python train.py --model="segmentation model" --dataset="rosettes with rotational symmetry" --train_examples=195000 --image_size=64 --crop_scale_min=1 --horizontal_flip=true --num_classes=2 --arch="unet" --norm="batchnorm" --hidden_act="mish" --pixel_unshuffle=2 --widths=[64, 128, 192] --blocks_per_level=2 --block="plain" --attention=false --upsampling="nearest_conv" --init="xavier_uniform" --optimizer="soap" --beta2=0.95 --learning_rate=0.0031 --beta1=0.9 --shampoo_beta=0.95 --eps=1e-08 --precondition_frequency=25 --max_precond_dim=1024 --merge_dims=true --one_sided=false --adamw_lr_other_params=0.0029 --max_steps=24700 --batch_size=128 --epochs=16.2 --lr_schedule="cosine" --final_lr_fraction=0.05 --warmup_steps=490 --weight_decay=0.2 --adamw_weight_decay_other_params=0.01
Rows from block 6, named by matrix and row number. Each number is 128 + 32 x the weight over the matrix's rms, rounded and kept within 0 to 255. All counts start at 0. Numbers have three digits each.
# conv: 3x3 conv (model.decb.0.0.conv.weight, 128x256x3x3), inputs 220-230, a 3x3 kernel for each
conv.0:116139144138084170124112078200056182154106145125115170136191123084157128110131093145116119111119134091122161170110142160154138110186162132151136143158078123127138113100087127132140073105132116062114154072149179086146129108120107107139130115102098119090150122090113151121091130131107136080116174080
conv.1:108123105141123182145099157147140141131157109115164125110126081046108228127100126137131125084130118073066087061130073122083100080119073113151131125122126177142105102145164145168122107111107112147139128174123147069137102119126148143136119137108125084169179152013116164159133112169146166147161112118
conv.2:139126127165098153132097146074194099132133117099104087114126131118106146110144152147134148164074142079127139131106111127139125133140132150111105126117135126171104130104151130127135060145130125132107153118154120168121126118113112127125122130149142092100142154161109089175129107132126137137129112122
conv.3:147119116203082141158131163089139154121094208151119142141182141171124102077125137085116106086036124122135086125111075126112073110068085159142149158126123115140152118147163157121167125130140095120178127161088092116110114165116155134133158131136118114131175083137121134112147124154145107149101154162
conv.4:109149163070168120128075158184170095131085071166016180158178095094073211172175008143102174126230108125143117136071144114122063099130170135119087076120195086097095177134127099145116166109143112130088107155105160109116117121140124130127143120142158097153120172075154061255106139139149171171150095181
conv.5:111099086108207127120103123176164118090108176084128174134219156069059098146213068100127133168159040049178111144109169094059126077087126152126143089183058128132137142146179161028091078118082165124149123132127103165141146120106088133110114131110159082060071183148227107195081137151111128176112110143
conv.6:148119127127112100122101139125121167091109168105156116108176104141178089098163084112138069093121079113141114102130110168176170136135143091128131135070130137113074098124082164159132123143147127137121133122112152122155108123172150132092194107119096118126126097085129081099124147070139199114127172136
conv.7:102143158150113098069145129135144137147128144091171121153142108126125157131106139141137130142128114158095149156063148124148175107067053121106157139162121095130092101172130112144150154087123104120109111179119110091195113104104126144109118132141142109133141111103114119146138149135155118099150118162
conv.8:155155100117084059151150097126156189091085105118136179187170112151146166181131087120100143181186028055255053109139117092128111091112095152170086144115119065100166133162193147116110132134131175157103176096091162110139118148118105103106126121112189121079136097160214043210106075114153149164132113192
conv.9:102055130104115216083175109105144125115110115120104158126156124170129185079049117176110070148071133130156122093157112128098092124138162107112144160147072147143159108079072078212160117160149144087085170149211204131063177160076108097072130101155097097142171150096101156117169207093168141077112174118
conv.10:131139066110147157111069128157113134171146168150140127135111140110123032133064174205132138186113131133162072158136144098114132148157140120142118110114132136143095134098134146103103254119157071150138178180139091094121133096102132065150059138155147115060093114183143033029142129147122133166159111089
conv.11:145099124138039124098187161139085204000176151106142085144137098164102104098203163112148160161125161143137155129069127062099157030175073145119146109085150144117166175100138112118139147138153147160174115065176182251185108142126122167144183165114117126171142114213107141168120151106092122152173147043
conv.12:193134154073119169176119133101129132126122103148139129122159153162093115131082072051081108199153120055148126125096106153124083199121159080114137075165154180180126172148097095136155131126134166151103063135144104125125112113147145096134117135125089138138083037137170147124104149086056124119158103098
conv.13:124148097098157096108147120124094152169119117078141148109129157124120121078129144153173117104092135110138113116145120108132099135119109117144111139090110126153110097158145135141117119130116133144151121109119146125128137111125135119156124140100106109128098110167148120126153119134094133143113128112
conv.14:133099156145135141117145150128127134081132118130118155160122099133127126132118148168095154120128146093101107114119118123151134125120142118124132113125134133123132101128117177105135110108154147140160123115151145084103143153131148141129139130133125118118103114142138150110150131145135144128126133116
conv.15:111111135091087130114110072106139090212145108098119204112112125149167094151115158135179085135112119100129117147102127121120141128154124160103097101129159089167066109093139073129134146128119141177113142070127108105145112066124135115101128104135104170169167108107101117109130191108143133134110107138
conv.16:100083114050060214194148115180089121129042165140045123094134124122169109135106056116050121157121103143176126061170148092008133092047208148195085086099185106082103092018145122095169137072087084160118141173086090176153138085094142109161115222128135137106060101145114098099098127160140096118144109186
conv.17:110154120151149161147090140117149193135114098149086169109092096145169075067146106166169130124039073111133107126174125145124185173113148144121135115126147122101107101132096137140134101116102194160164091255116097138116117114149130129117145085156105134122180132109164094115142133108110114177130137128
conv.18:139175072068120145112107137122060181137173144170093113168104089120146109068116122099113114144115187092121105107126097124161162134142127153118109109124110164150077128092105155115167155130116178169120096127135126103152124112156100150156114078178148135199131108064148159082147157117149042138140144132
conv.19:126133139116095130177097100127140118133113137119146102098188137160158102133120041105148130071084113145130115143197131160000086143034119140160162113110151124150100100162132116076126097096121113108071135149098181131127128109140108147108138076166177112154116069131149196058108126151134172120117094162
conv.20:128103153081108079151151154159152110107227093202132188105197046105077175089126072120122152131189126157082180207117096113108053145048085138176108153104151158092084175090094134108084129140146110088188130078130130118177117091154104119132138146128152121111122097144138039176157153131173168078137090139
conv.21:152069103096098195065156052157109093165122091130182103163128159105072081146203164133107140139101153136075134155173127138086100130104153121173146133130105082079089134159133138148086123142121131112191163111074099133124174149091108101127125113149108157162176093124129096117075099127111143132111136121
conv.22:088164169103094108169103130073091147089105190223161148136153117095255065170177100109208145170109204165143073138140111119082114119187064097072188057128057130117094187061018121099073121152108111112146111153149162125139114174157188122081086118101128157065171133134115082143067108097153123108124070108
conv.23:134160139186112147092159096108095146160160097108092109151156194173104192139104130173195130098122143161086098120183134195070166126208217099120143168096120136165118130106122121095089127144181152165149156112128118130117101124144144122122104126082129141101156121122134186159104151147168085139122138118
conv.24:119124149057093127207147100073172149177140160174117113052149120145121125122059157143135181138142094059066093128142145108076142138106182130152137185160079128158117175148112129103051084113104113128121118087137117138107112131090087078093080096186152135107099044101079242127165128108158159114092103083
conv.25:158150133158000196198023156078104151150018103171173026169146171094231000132133118114158101098167172222080093147121111137125100171143102137135167140138085132145118116105024107136108138128083137169103109073143099068122131104095100126151155128115150145103154053191114145083119098178120155053105162104
conv.26:169106138130124182145124130126090149117114102109166116161100041124102152114128082165146137114059110138137101083128132126193076076139118138126144150130096140144119129132148147169157126112128170154160137115185189188170127124123104144121129130119108102114139129102143157140137127158141121107132113159
conv.27:117079170090183113078144101153214135168179094058107193105198118087194092146114108110160145111175125127103156094145131144155126164188117158113163073154097174122104089176141107104143187109112120104139138082092160110106139136128114102107165124182138102104167148100158181141103177162101134124135121131
conv.28:151126112093066088134164143117127114108066180139208129185082114119097107135087144076161113119162145093136066108114116125099120128121110115108131133101102160150155132140109100093070104061216133153104112099101222117100161099101138093071090046158196103076116151090116117095110151111095140157142126136
conv.29:097003121106065206151087164075080190180168097143111042136112087099092131217126148145173085086092144181154156130141097128109127162156093139134144119188114106153171146115091100109144102136133100035085094180096129126112120130123109159069178121117119218221140048061148141118142153123055161083119128158
conv.30:106162107178185105118151121160179093052192082166142092166116145137220142199072122128107142090104185166108156090135150186127150105174144171123188122125191150123150162174005152137097079192074164080167172095055122163110158111085106154180133158140102152184178167037161164157159187125133144084149162097
conv.31:134129095118142134109088148152139065164156112170117087158075150124126145122086179124118139096135186097157131171119094181125124124132107127116087152110132164136108129143201067061131140118166147150062051124159114066072107110141109156091173163178158108105105087088150163117102112161145141122165156114
conv.32:157076079115169104139198142117203175105181172116115156188148144121159115137069094127160130154091078162127119132123162088168174131097165076093199174147115142070111164153176107102133143126098135089102083132155078129127101151127136144143120150079150117131092125037150175109161162150119107128111122138
conv.33:130196126140110177114097085176127087183078126140164084137128207178219039146113118134151151115060221156055060188194123094104123139161113182135105132093054096130107123126076126194144083127126167193092101179149135117088103138135199176107202107055127071089121045255154125059057078078130087151127142200
conv.34:077173131106156106132140227110171131136255103114101124146155140069126131089150132119120136165149057089093166112192098076194149109133121078159155119196138178053149147135103068074117124136141129116151106132157117122075148128103167175128103152157105114133176110103138154063113108095117128120102166099
conv.35:127134146136137136115155154121116160103100144152129135112127129125144113145107139144128136122144123162112105136115106134134142137137128118104148148113124109132113131134109150128118126118142163126207157121118124106134152140123138131116138160122114145120141119157125135115113132138124134146113123113
conv.36:102114106134124157120058132097168107078101158081196155129115111121166112161112130136153148124131153136146089172141088118188137137143097126130150088167114119076109106162119168107150130148114160137105121114159160105142149130076154177133113155038128093143135126157150138113123172098136120094127060131
conv.37:148117129111086140150210168118129099117089091157094169134132127151080105100118090134128125132158086096081122144132100128117137140104119172158123143124102181111124158114162117163137152101182161145107111121115138184100148119151133101104138119148147145103149189128146097111119139130127113155109155105
conv.38:171067156127139135120143148100103117102166181117189176121077105159088072074149106115121079087127121116098114157046107130098100067057092149070168107107111147081126122092069155029047133169127113155133099149078110023108103133133146090130111120209111092109133113137116082128110153138127143143123125117
conv.39:136178125131145085087088107172126179195114125127106175076100135121116121071080175108175187122132139139119091134063197120119156137149137103087090158120161181101122096145201094111166152172110130140144094106144145127113133119179130129084126142113110098075166135124121089104148167109123150130109132093
conv.40:139134119078136126186111173094087135159115103188135142163121129154105119130127121124150124130154124069101142143116135105137115113092121160127131129164113128113096132116128128176133155103137120163102136114129122132143127125125134103115160106160118111119165126149165109094109126133095131148109150141
conv.41:130129135132128092141134138133105146137118143156108138132134079146171127134141134150111090140091132115129112099131107126146157121093143140132117107141125161138093179136111146140091175165112135096155119105122152125148094167118143099139107109101105133125094124086157100132114124125154129105090123108
conv.42:125100151089107165123078139104126109144177116072099147105156061122095181109045113114088127191108093150161139133092136124112105160140126130177115171086169139143140127131182112137177140097125193148182101122142121110152150128139131111130057125133113149132134070077098124151085109133087160119166138073
conv.43:147136111082176168120099139091120110098107156126117153138126108090168092177109120092095132114169121131095161076145109071167122047057092095149113137193112080063150149181092109089149151114104150170163210206157066131141127141106165185122123138079087198139123132240065091092157079148115138083153147116
conv.44:194098127067159122092108180157112157115202118144058179131133126060255138167030145137112155204042109177119122079102136047156136101170128086142106095131136115111149115099128134198156134081166157122130181181105095074072134113122105200121111131144178125107094122151095174176192097167119095125128198154
conv.45:119123174133093075062179156089149161205119079047127170156107114165188123157104066123180119123082112171170208121167153187146097082125140146078114108133134141144132143177127137129077097082173156057100180061149114185123110133167166099099143226079069103097119084108138139218157112132093092125127107124
conv.46:142116144135123093163088155087092153087135150143122107123127181126194118140124112099163186106212136097119053185101118086102105125129135116159122204255101160076100125080082188211083117062221197088148084043110149139192138125120080083209166151103200160076150000255079101183133092069070144172163147102
conv.47:037074109185190146100131128100123122121178138114130149119054139115041174137113154149106122135069105070165113130153118153135152130173170146079113122107080173128089085088078061080154129104189118107155166093087087139161056078124043072096134132130154127098141132159131155091103114159137107129115156161
conv.48:123140152053146148130086166113190116139140163148119116106137159114107115150121087145131096143147224121088121138104122121145148074169121146154170123082121123126076137068101173162167098218156108075159133102133122118179189123165095129162143152107125163147127087155109212144191059117206086119143188154
conv.49:155066147116136143121143055129063170153125171125135108143132092115141127111158132171126133139138142125078110166142120099140130126139164139117131119114169131152107095073138227153141095113124101152133132117134143117128109122192126111094120150098113131182116122128148102127104146095109095136167095174
conv.50:121180154129091129160062113136122086159076147126116091158119107158105113139100135110168133168183144127098060155089147093103077200133198140126166123111144119133123146093064143158103099151175118182152115083102153148166114159121149145151093097124142123207160146171134159075121146118143137174120130132
conv.51:149138130132134121102137133130119126086101135140074139120086154154088134146105167161164123102111144124131099238117094220044077173085045142095135111088147170097115064139109139097131116084157148089143144168137145105129092127143116136122111118141124129122161127137138189121144144138128128160118135121
conv.52:157125222149123050109107136071090132109080187152119155082162219233084082188194110138142182111255170203040144213151146127133140147147106192111137174117152149169093035126105105080145140212071120145082157143151159076068145173146118107009135000130077091065098255163068091088124177082106195087072186123
conv.53:127165159134072146082065145155124145109181166169163073131137168156101134102136149158123173135108065094062135132151112164106105120106153113091178158099126084184120147189161127135088078186130159131149156126106126113189116160134165144138100099105159148075107126197144170078132153133115136105123099130
conv.54:104130111146156156046123169104160102132116195149119108109120124122133164145131080140153155130108083124108108105105122130104091119090133119043127163080163168094133152138134184131033128104091140112158081064117081122154139107115085116121093149093113151097077048095185151129160098182155140152107126132
conv.55:145110124146109126144149153144132130128085128113159107154121093101143130150142115141130123161114161108171082082108103119106117129122125108139145151117126158132136162139191100129128157190146119129153128131116098098132138123139108136125115128117114116137137123144199141085174146109113154105127108099
conv.56:123057054246014094112092154115164150167200049184105119053141128087095145168090189072206112118053113065098122047147144113115132182141137135131129091124116166082196124040080155255083099076117116052098095191151057142145105098118081068173145209141177145107067176241159078085106115159093109113161122089
conv.57:167113141146180145125106149143104119088164158138069111092210147155170159123217144191160117189169072098101092145137085104110106164139110146137126138045103145171095141152107096143121111156130176117177130166135171125105111097158136179125102142111128120119165102179104115095128091157165126188134138142
conv.58:105162154057087203116007193156102068110096172111166101145127116137102200111187121141087117056148127112091190136123120158103094133137107123134115118061130098067174155130111135139132105171094109148115156093202140073083152153167080132146160139122128123164108152140103179077136185092098125103138155117
conv.59:189114136118113091151108072178140152075137113135122129108142098123156140104079122113127086106166065074116141123124100107168107112102156134151101145086145131119133079140094113087115139160119082112115132100131183118106203133126097141143095130120151108038158093135082181113120208151053129152147085120
conv.60:119076168085100117089172130086123117095090101136141221108172119133104172095152161103142124138154206113073072126096084140180175128145123084125173054074106185000078090087223130083073183129131148130202153121088116084107131185109145095119124118150170093115080122102122118108159074164143103149135155086
conv.61:089147185134056128147163136106125149093130157152091123124091107116095126117136119133153139094078102111087204152108120114157116132130138098124096138081105154126141186120152163059146157116151172143172123143159149098156140093071130124156143126141130117154092065117092156105131104125108123185144088157
conv.62:148183110074139104088096090107073129090136138146137175137145173209193068111060107138142146128137203166155159160094114154159164077084173153105133090127160091129156106095134090125143171162148114133165135100128132106185055132142195115090109088139120120127183126049095107153145204108093108145126135127
conv.63:177093107052146009074178093114180116112160134158156176108134075071114147104214127110115162141153081161116090116133133172116140125135167095161072158113180063109167130172189127155099160148140177103103176137152167171179109108140139121143151130145112043162137156023106172117137117181125132152131183112
conv.64:179116143124101120148087160155147142106163128143096165139167124144064093117106139132106107066182195126076063108106208077071112151091107110161190088068079137101092143158086107105161174149046132138206049202138051144068131056171166171125145131104164194148034148062119092167070171102172091146137144144
conv.65:154103107067162171114130157140158121165108038110180110069144130161142115118173172110116138120066104130143085111134160155101108129160123154115136134146103093158134151146097097092068134116180198127099089092096174128155168109115119083113125163151176184152171116203085088122154079138142121118117139125
conv.66:116101128138144077152118133130124126158082125163081160145133142126109136118116117112108104157109070117140106112126158163121108118123144122126126141154113151168122145146098098147147185118151121139155149157097127117141153099139128138114165108130159156140108152103151098204102132130125114132131157145
conv.67:077145098131183082082119103143135177113191191095115143120155123082143109172067077133161105143132115153165115173102104148128103171112156125058128138158155118132148148131135102120131149076064139150160073113120137124194096157094156086192149128109144105089149154119132094124157113142105133113060106125
conv.68:113139167120122164094159146167106109041223195088172184156117118101183149052147129081137144145095115102225055130127136093144118151103112135158120118113202089131119130120111080099195143149089115138152145105095139105131132173108134185097111127154159086142129106133174094165175118096131155094135124153
conv.69:118091120140125116080148167114178067114116151092116138093178154090101154154112145100078130141206086110169136114121169101185151142131147122160147111121099100128167149155139127176119115144143080117064147163103097112144086123166107122121103145134090104057137132174107142151138159149116113138167127113
conv.70:108114202175103066132157130107095181096097148117150110156126110085047159159229140116109112074153129116082126136132114155189118052150140169138082121141084180187149150169137153096115148183097121107144127054110164079075099129150141146070159124129132109168100074151160127059178099120163136145040140107
conv.71:119114123119136119074147115151113150065119103140156098124113124147096108102148128117166139149119142075058113100164176148119162153145124166104138146137086131109089100051094188155147141118144109121128116095152205141134172120162140176115123148075126108144160112043117137187136157108137078075146132136
conv.72:119067159147147152093124111161103123132073150128109126136124131117169140123124139130119128068157100172198141091163159156081091171159149085126134137159084087188114118122126129152099068108137142119116131157094090181171160167114106165164146094093170133155056194128114121113076132182148099129074137124
conv.73:060125145128134032116117101145086178131133110163150209114120111128094159145117131132158076100130126122093124115106165148163133117122131123097091164114157134123163095108122102148135162125133130103164124096054136098103112146080135113132133094142135122107124156076105130187170096140120135168163090122
conv.74:142112161134095138084117143082153146098154092105191091127118103147142128103135176118106099124096163139120111133191189142169171125174187113107146117097139172187089139126128135161141107118096127138120102185143181122105129102106082112160100151120123087175129101110185128125099089080137121107132095139
conv.75:166079110164134080192146081154118162058174156061131120146216121162141072152137106143115133127106080160153255183117158136070132056075126077121164097017161117065122138154049054094145148074119122135108092142116115040144079148048073192090152107191173090136081206114087107144096075163134132135158124155
conv.76:179119136139124173159136099151054127094138134134121111162094095134083100143060111187100189147088222072143125145109101197064074150162145126129149160100113184122086091135134125122160101059104121102072129104079087119105139105036110101145098112072078175096160062135121094098123134142103126124160129151
conv.77:087143092092097131179148142132128117109122080138102114084119125101105157113159129110152093188129095082104082108118158130134161130086130145144111165150155121173136125131156202118138154128116106133109129165131085158103111108114176143082105120175127153092094115140123151139120147141116161117089117137
conv.78:101129066147231184142074073096114115114154144144176098121127084118135106137154176139117216144059086101120158108124164165167119134140148139092044113148127148092113142117170101167094114123132079129109073179144083073147160139066154142152127167141114096159099128161176071058036131064096120088177097168
conv.79:153125144136132091068119139086088166096191220152108048110150097164120128112047148123109118125000000132255173113174133117093114117088120179135135166176110077117109111134097174137107113166059113080108148073165122120198131138137108165094089063115137117105133209184137116127167132121133078145158097123
conv.80:152161080125138158051118132102150103158178089137168152122169167155118120125157048111148148153167111147128150115124143107115121108110103118151126122093101124137111130149151090132147088152106153176107146142165141097173117097113183112095168122100104158147175127094078111126148112116119154164101120156
conv.81:118114091148046134088124091167109115055115154115096103081169162160130071198124086108126091137137143096134104109036127092140112091137119135132125143094168120172105117116118128177161129081111219132153153145091162132175104149124093098110129090159141081161088187182070126111127159114124101115122112131
conv.82:166123131093072125096110089119151141106154186124139114167134182181196049140082137131067195082092184094105144137167161118090163135115125077088153105109092198140094156117078099132133116106109152099112125114187125113069087141181151157121136148126117091115177063224099149175088112130112178105111200112
conv.83:146142135111128119123167102136144184140091088129140136126109079063082080095096119129133090149146132121130103075049099071176116056095076156107114140121126073094141106158116146104154090072137143158103066219161118174090154130098128148113140114089104116078190166102085129101130132150107112112138121121
conv.84:132049131156163056139096118208088128064148107114151131157099096158073126155135143142181157139162113080099091149072122096078111156118112108140066098122095122119065100121048152219154174159152106148116114089154132141074104102006087063165135130168046199141139135207116078140146072091117139125107136123
conv.85:155182156185130123086103148119173200170095118140080120193064142122174036187175124066159159156181120122128082062095186053119148147083072171105155109108104130142099097041052153208155136153157088091091155000029135172119141115122145079130117104111129150026128114197119171153168128176142124118119127159
conv.86:088132093113101133114155138165130146103139176114121144128144161106073174093195046130106122074142172115141133135166108137157150165122134100187110142103145184170132133116218140110124171191155087144107088074117186060109136108142117109095115146159132076189126137099126113090135136104139165126127177117
conv.87:198188158155073092142098083158158106121168087108062160135147126132112192161079126166172103089102103088102076215137101080085139094101163104106103118143161144104100112146126087155155155077091105127132181168143082138097133109140118045103144136146163098122096141123152127108139182140111161096083124139
conv.88:167029086149157074150114206114150159118114184121064123172104112116098187134209112113114147195151030144116204097151152124149144078111096136165118131144116109149164160140142164076124145076102158083141190062112132099111142165159158130128069120090107088130141147105124093197127118146117094062164155106
conv.89:093146124132102149138117170071159131100148096110161152139101108082186155148098092125133136161016149185179206110173159157178146115162165111120123162135147172184114129160167138164174113096097076126125115171183172154158121120126139127104087112129138151142157207079141124108106127143140095112136175148
conv.90:162133096121125155068174099097125143145067123158069082107114125152092142075193163143100096148105176114116111123161129122094142131128100157104136155088094111102134157145115082034119103116163146138094149123129143158148144132109127096141117187109196216059066133220079164090138130159164161113156095142
conv.91:120137114149124135131081146129120103182101204165130136190144170173110110122130183127143121143102140160087131171104156072143122117102110105152137132157130133117165110140146083154116157128138115124168109150148149114136134121155127087127160129137170122123111137172080095156127112117163113140123107110
conv.92:155143102091113113148158106082174126097160208193102127138117111113144094126139121129173038110142130148116102174148128160086114147121113083118119094094125123121098131149125110155143184071187144119135115141085188149136101121149181137132141149158154160124157132147128158121113161127150148174118124113
conv.93:133097166124151124165086160148147141128119083159124153126113145043109142090148146171208163140105142166121053140139107137121158123167152077107169118144077124122108087161100178150176101144151144117153141146158136066113108162124099106150116110077119167124126153175136128126127110132104125125094147108
conv.94:084133112050071123173133116108051077071182184096161134120151157130069117172086115152067122158204181147065124165140059099135118110053076116146175219091182122090116142108180078005112140032068101164128135124099199088201127170125089155097097083132187099111168116083052168114168123134052117164204089118
conv.95:180070075195187123106119085129097099090139157119152113132155140146073100167157099201057119112199146196024174116083056136154128139202147116109147147037135146134153123118089083143255199149074128109079166130141172116138067094093121148129111104137108152152112148049155142088091100137092132101156156162
conv.96:146093115150144134123084178130170162166092162098091146111094204136112072135157116195081140210147179148122099102086105132131122107118134080137138100107144077098149135083181122106121164122107158131207091127130137119099137138116135134103138154111128116073104146158144057132078101136143140093089109140
conv.97:122130139133090139140089090121093173068173129142094100149116177091155174131182126135111126052037092128160121180152136128133116154144104159126154149116146157093092143140045101170069148132119145085149159093094101101105135110122162126178093123049067118173111086118198124065111107127190106122155083118
conv.98:118142093082141065111153128099175103095154124050189193162165102116151113189090162085154168161038136148116131185119183104171104152125190116188113114156094143109069084125128166122163108123090152111125158163116125152098148133138109093172102104126109090109140159085171142104074138117074000162154099108
conv.99:159115076118086124140205116137114115150141111110147146143102140148172099127148143141123128149088173099102067159160128134159139121124125175117123147083125137065163165137157151211142154127142070092114070085113090101090108160118075143139154162120099121065138132101166067185153179132111193155114081167
conv.100:107113180156094236098116127244039108096183155136168142155182134088163131093049109191080092107217187082074049143143128141117109112090119134132132113120077189135121250076081180075061126159206119148079154087116087169146109102142110078127127214138115124158171250197202081011119076181152109180141077165
conv.101:149153123139130089151115118129136148102116175138157196129107130143153152097141123110159126091136061191059116124105135121122157105126092154099157143144130124077116141094145128143102173102118135112147126123117092084182119126159094151072157137099118079167146122034118140145161146130133123123087149120
conv.102:152124139145132179078124135126131146156077136119180104094099130102166141120126108106153123180081123128158095165113114104164171102162107138125154087141183095160118011193112112143119110129111108075096120086101111143135082070142135153099127069165152135115111120146109135151173119154106109141124198112
conv.103:082175165162147089116119183152070160051165133084161143165109093104074168129100093133097149112162182106101151117098131111072118125081153132112084155170168101144093118128083150121139102093174193124133121152086126152186083128200093063203118173070130139058058108086166182156148051099098121105178131155
conv.104:161142164073103137146178065080125137132158115117054164126147118166049080109110141101026139227255222123084154173121189080049160130127155107035122102139095103076127090116183186160115027029165153117122160154101109223107172138123152062110117137074203180102054122114098190108111183118119157154099153086
conv.105:134073117163168120103141170134120159135095167145087151152089108103162119138176093095138114051162118132062075136138025137162101093131112136109171136108192132052138116145124136106079154095149102120115230110115144177120096098159102101123152098149135110074084097109108125127151122130120111144158134106
conv.106:094083126126042151216147120119078051159142135120187133111134139105161131097125210137170159157123059108113142098111102037141135128146148102124115116132115093161133158165112141149064174164085152125103116206074143104133106073114121120100079127165191143090083108112090114122121123156111083105168113103
conv.107:089113102115139124133116070116134130115116176154137120179116132137017148099134160148132122143088100084125089153154147148075135150108134189106118183138094100113166135147132144135116132154100164108171112082110105117168128156164102074116153181135111135116085147130136140155096115115108106101142167141
conv.108:132106155165148100095125130106108135142088117147162098109166112145117075141104144137159102114101117151066156044188094116178122122121088134148135153078128118118115109163115143045144092118104117150139111125119130153160123086112181066117124161136132105148123065075134177158134144126141133101115122171
conv.109:094120122076076143120144180067160146159133118161111106144098133135131133109177102148130118077088128107133094094060120089029130154255215101079137130155114136129113147173179096103090120091086105119159129062125104179182161083130118190085129087114145109131140111127104111155144079128131171092099121134
conv.110:221135089123099064139131111061179152086191143129115106082074117174134105096213188144134120095211073177125091141114126165204079112143100132136142128118119125136146135132195100077090137166141118172162130081126174112139095111100172143122171129139157183167125076069105107113146117173128118129140171151
conv.111:074148123022166133121154171085113108173038129112151196072133141125191155101065120132094114255064087174131130142154091184156107079114075150083122148036139115136115078145147087058104255139099121199115088228051101112167142119172127094113114188129122111107099106082079149156087135154177000102092168111
conv.112:107140085123104159154170130140186104135038106115167148129062203149153152086091155094137132091040166078118162136116145126089178110104138120076104121141150150141102114182152123165105065125077129038140154143043135132125097064136132095163102132177100132147100133099101150108088186101075131131114061184
conv.113:156140065103229041166157062089097148113148134153241113113106123132138160125156168135149119114102173149163071127114159156100136105113102082103136073099122147156197109041131119077134148105138152101175154088152117136150165097168106130112133112110158102153110172130118153161106032172172041138116109123
conv.114:143111119200078162146085145123176144109077156232071073097128163135126095198117130149114146103145181102176107132143092160107144130123153124158116125143124099156127126056125178049137083199080095161076087176131173102133112142147150103175143104158084115142194141156131122076161131079133093157089140123
conv.115:145106080195146162098127163124207189111105153138084122121217158107012056072219151110086017165212162195113153155082147118167100157066098147107088109177087121096116137141174104102101139080107083137108167120194134111147092116153174111139121155109137089091195133253140128127136124065100154103145125145
conv.116:149094111162107121134064202138118147122135075160153071108167180113159094169164135106134083116090102107088150132129161121140124112143088160088106139119072183146157099116125114174145180095128130228079122123120163101150122147098091154147153142144118131107117080128178067121193172029086149174130127101
conv.117:124128160137158133150144098098094123129183114084082183141213065089150129148104140105121210151126127075120076157069120085094147147164127123141139121082081126142098113140152059094126138101119151088116122121094157103163099118086123106088148151081112092183103117043103137109104090129124174078126116141
conv.118:136107154115089076210157119107163121190147119117137121129098114135161146148139131110082158094105128151155119131098158103134152144165128156128124125132145093110134178084122123130092117215107122128117115133104135119155061120130139176073126081134140110115117135120075145121123200114087110165150185114
conv.119:137078148133111141128115132124182095090124134124177129149164098158129121160158168177132131112123114128106145241123255166000143000029116172122150102125127151070115115092139125142102129102125122110156120132113126075123163126133176083111111155137137093133140158104142111111132160143140133148114142104
conv.120:122139091134108219124093073131134182196085068108065155089147216140138078161237076080113136212156255087090063197083107070173122114112132134106133107164082106137138134110130111079009111070137124151137093195108148091077110160118106147133152124104152106097172089169062165102128089115140138148134162157
conv.121:116112110131150131155149161093164044130120082096084116169138129129094111136111125110152112133144084099145158110151145120109104129117132129092103080161134154139145121119149096119102123118135082138092139119134150127121171121138144112162134113154100122172129149114177136117147149138149136130134127125
conv.122:156148081127087197124111089143170095089078187135116094119138231144143151080167126119153167092117142125060050166089128089086142138152126115148107080166141153090112208123152134108068138139144103127177120179143168069163148068114118169113144158146085146100111125133119131192105076125161179124097120103
conv.123:179093147108000172163161120255174103137039051204168076155053152166128120155028205142150121069000255102076143157163151140017131174063105121142147132147179115119127141185135177131135223000111094101148032187061123070179135076072115042161140140060186088091135000166117190105137134118057061160135162125
conv.124:113114081125132145132128116129151141135096111164196070127190107153052128112146176135121084093087114138069116153073115101111155092123083134101156164128138120149089143104170134093101077156141149094161154117125091083141116113145123095119166141138130108183163115123089122081124133123123120128128116154
conv.125:182101132125108154110106092149176138121173088162123123114195146172104000110060100127186144139033150151110159169144117198086106105111174143131121178115089170127134110135139088109061166088100077108171084062145119202151143132019174000147058107212059111079165127128122149182166113099146085113138143120
conv.126:128089060123083152134023069116189070151000193182062104070107164157182009126212076093036089192154074177020162167152084145082156095193157151147118176136137097066098199130112174059112138125102111131116143114158142161156135101120204143179143078053141076051172249179054122243153207178121091133154132066
conv.127:117100112127147089097135183178101135124072095090116143139173135142138072139133163094145165118152145147091040109108162151175170161168143108198119081156094159086157143095074147133113120073209128121096200089098136152109126063182122101125125114116090137081221098255108134019119164141146141156105137090